config.toml
dataset = "numbers of one to four digits printed on busy colour backdrops"
train_examples = 295000
image_size = 48
tokenizer = "word"
fusion = "prefix"
label_smoothing = 0.1
decoder_norm = "rmsnorm"
decoder_norm_position = "pre"
decoder_parallel_block = false
decoder_positions = "rope"
decoder_connector = "linear"
residual_init = "none"
optimizer = "soap"
shampoo_beta = 0.95
weight_decay = 0.4
Rows from block 2 of the image encoder of a small encoder-decoder image transcriber, named by matrix and row number. Rows with one number belong to one neuron. Each number is 128 + 24 x the weight over its row's rms, rounded and kept within 0 to 255. All counts start at 0.
After each neuron's rows are labels from the 100 images, of 14976, where the neuron reaches its highest value: "lies over" is the class under the peak. Only what is clearly more common there than usual is listed. The data: numbers of one to four digits printed on busy colour backdrops. In brackets: how many of the 100.
# fc1: MLP up (encoder.blocks.2.mlp.fc1.weight, 256x128), inputs 0-63
# fc2: MLP down (encoder.blocks.2.mlp.fc2.weight, 128x256, transposed), outputs 0-63

fc1.213 [185 152 116 116 162 142  90  70 114  95 152  75 144 144 143 133  94 128 140 105  83 137 143 134 135 139 103  83 123 152 118 148 131 100  94 135 128 105 158 132 143 115  96 120 172 107 107 125 119 143 110 177 140 122 154 124 132 129 115 120 108 170 153  89]
fc2.213 [ 84 121 141  98 106 109 145 139 137 151 155 158 150 155 109 153 141 123 121 136 136 120 137 102  89 120 131 173 122 110  70  98 122 140 135 121 129 156  85 109 110 118 140 137 125 112 114 130 101 150 111  61 135 132 130 103 118 188 139 120  81 109 111 144]
lies over: digit 4 (29); digit 1 (28)

fc1.15 [150 163 150  92 140 120 180 122 131 131 157 102 121 153 140 127 157 150 146 135 143  81 124 116  93 160 103 143  88 123 153 107 108 148 102 157 127 167 154  88 167 112 104 114 152 108 116 145 134 108 146 100 109 123 112  86 105 127  98  80 141 147 122 119]
fc2.15 [150 108 156 112 155 156 121 139 150 163 112 147 125 133 129  97 143 126 183 134 130 189 118 119 132 135 115 131 134 110 103 118 123 142 161  93 126 141 135 170 108 139 190  83 105 162 106  56 103 101 182 140 109 104 165 112 142 127 104 130 118 128 151 128]
lies over: digit 7 (29)

fc1.59 [153 100 118 130 116 101 123  88 129  79 141  93 109 153 128 122  97 128 101 116 161 130  96 134 109 125 139 116 120 166 162 108 124 139 121 107 156 126 167 139 152 115 158 108 152 118  86 134 118 118 168 143 101 131 114 163  99 154 120 140 140  92 180 118]
fc2.59 [114 121 127 173 119 123 137 166 146 123 149 122 124 108 127 115 123 155 108 119 126 130 130 184 130 148 133 102 101 134 134 121  65 101 133 103 110 151 120 138 117 102  80 112 191 125 136 157 141 111 153 127 147 129 106  89 141 120 155 156 130 116 133 165]
lies over: digit 8 (38)

fc1.150 [142 122 146 141 127 121 136  63 132  97  99  93 119 139 145 107 132 129 150 129 148 147 100 131  88  98 134 163 138 134 128 106  89 117 126 135 101 167 148 169 128 126 137 125 136 131 118 117 176 162 100 104 159 142 132 100 101 113 141 119 181 143  99 109]
fc2.150 [112 155  81 102  99  98 129  73 131 136 127 116 125 119 145 111 112 130 144  88 116 100 141 166 124 111 161 143 141 114 135 153 183 163 129  99 158 130 112 138 129 105  86 104 134 138 126 114 105 112 142 131 138 125 182 148 155 126 132 114 105 100 122 105]
lies over: digit 9 (38)

fc1.233 [164 151 106 128 133 143 153 142 155 107 127 111 116 107  60 159 138 143 162 123 131  94 154 121 105 140 117 109 124 120 146 113 165 146 157 133 166 175 118 165 157 164 131 139 125 129  98 116 153 137  95 141 131 125  95 123 112 135  95  82 116  99 126 123]
fc2.233 [123 124 115 134 146  90 138 166 125 117 130 132  93 121 120 122 115 145 100 113 116 117 156 168  93  92 126 145 149 151 121 159  97 155 131  83 120  81 129 148 116 137 135 115 158 142 169 133 108 111 110 145 112  81 145 131 105  95 174 141 139  71  90 133]
lies over: digit 8 (44)

fc1.198 [121  87 150 159 136 163 143  95 117 135 132 101  92 148 107 129 176 108 149 119 103 148 153 155 124  90 116 123  74  78 133 142 126 109 136 159 130 114 106 113 127 106 110 115 149 126  95 112 128 110 130 140 135 100 112 126 148 164  66 135 133  71 123  94]
fc2.198 [104 148 168 162 115 175  94 112  89  97 126 133 142 144 124 164 119  78 117 118 164 115 149 133 120 171  84 165 134 112 128 126 136 126 113 146 124 147 113 126 149 140 128 125 128  72 156 124 114 149 119 122 121 133 181 149 139 137 209 116 114 117 119 132]
lies over: digit 1 (34)

fc1.222 [161 102 113  80 129 152 120 121 123  96 102 110 131 156 123 162 127 104 124 115 115 143  97 112 157 132 127 129 142 143 132 145 121 172 114 119 106  88 158 172 175 120 155 120 119 108 148 187 110 107 124 147 125 131 113 122 157 138 117 109 139 138 142 101]
fc2.222 [138 101 143 147 154 103  91 123 117 107 128  87 147 114 116  91 110 154 121 143  88 106 132 122 144  83 109 107 113 117 106  99 172  93  92 125 171 173 101 115 121 111 107 136 144 101 133 135 123 158 108 111 138 142 117 151  98 138 116 144 148 105  71 180]
lies over: digit 8 (29)

fc1.134 [119 161 130 173 152 107  81  86  97 164 137 102 100 114 109 167 106  84 118 133 117 114 155 128 113 124 150 131 140 118 140 155 120 136 109 143 138 120 105 159 136 113 116 114 151 118 134 132 100  95 111 140 140 145 102 177 101 139 140 149 111  99 159 137]
fc2.134 [128 125 162 104  81 127 143 140 134 127 125  88 131 119 134 112 142 156 126 116  86 150 157 108 134 151 113 132 139 153  90 132 132 143 143 110 171 172 137  97 116 143 159 122 120 172 152 120 139 109 105 128 160 104 154 157 153 170  80 108 106 143 108 149]
lies over: digit 0 (30)

fc1.94 [187 123 126 161 183 117 143 115 129 126 103 128 135 150 114 142 135 122 144 162 139 115 116  85 121 108 144 150 129 113 174  67 148 136 114 150  92  76 113 147 131  77 132 141 135 141 127 128 135 154 148 160 109 153 118 146  92 100 130 114  99 172 137 123]
fc2.94 [ 78 157 163 138  94  96 116 159  98  79 149 174  89 123 142 113 101 137 103 114 119 126 109 122 140 104  78 106 138 105 137  66 195 104 126 126  74 154 104 153 109 111 131 105 137 138 120  97 120 116 131 147 167 117 143  85 153 171 119 139 167 136 129 145]
lies over: digit 9 (55)

fc1.241 [145 150 130 118 139 134 166 152 140 139 105 101  88 163 142  93 135 115 148 180 104 128 104 135 129 102 147 148 129 155 131 120 115 124  86 124 178 146 109 125 119  76  98 142 113 130 162 149 141 148 107 145 135 121 115 148  71 133 116 137 126 115 166 125]
fc2.241 [121 157  69 112 122 139  87 179  91 141 170 171 151 129 119 114 138 156 109 155 122 116 126 115  98 125 134 152 166 165 136 135 143 101  97 103 124 103 112  96  92 141 169  93 106  79  91 107  74 148 154 165 130 147 103 126 120 140 155 111 122 171 108 122]
lies over: digit 0 (31)

fc1.163 [128 134 142 148 161 163 118 141 138 121 126 103  98 168 110 149 147 101  84 126 165 122 128  78 132 148 124 142 118 112 124 105 165 146 125 116 165 139 132 140 119 137 161 121 157 186 135 126 105 117 134 128 126 138 158 136 114 115  76 119  81  95 111 157]
fc2.163 [113 109 136 121  67 149 131 100 152 115 126 123 119 133 124 135 128 146 108 136 106  78 139 154 104 164 136 159 125 120 138 134 109 136 135 124 105 130 116  90 100  89  81 125 121 117 136 131 100 174 111 117 128 105 155 180 124 159 117 133 190 170 144 125]
lies over: digit 1 (50)

fc1.1 [140  82 115 113 128 146 150 101 149 153 117 125 113  91 101 137 122  95 114 138 144 140 146 157  80 115 102 130 132 154 166 171  96 135 168 118 130 127 104 132 138 112 160 126 123 155 118 120 144 147 142 102 132 146 144 157 172 163 163 120 122 115 134 142]
fc2.1 [132 120 172 138  91  89 152 164  74 131  92 197 112 135 212 121 146 135  98 108 126 137 133 167 151 111 122 125 134 115 157 108 173  88 116  98 134 116 128 107 108 122 135 104  89 128 144 188 100 137 136  99 114 102 114 161 110 145 114 130 147 105 147 106]
lies over: digit 8 (27)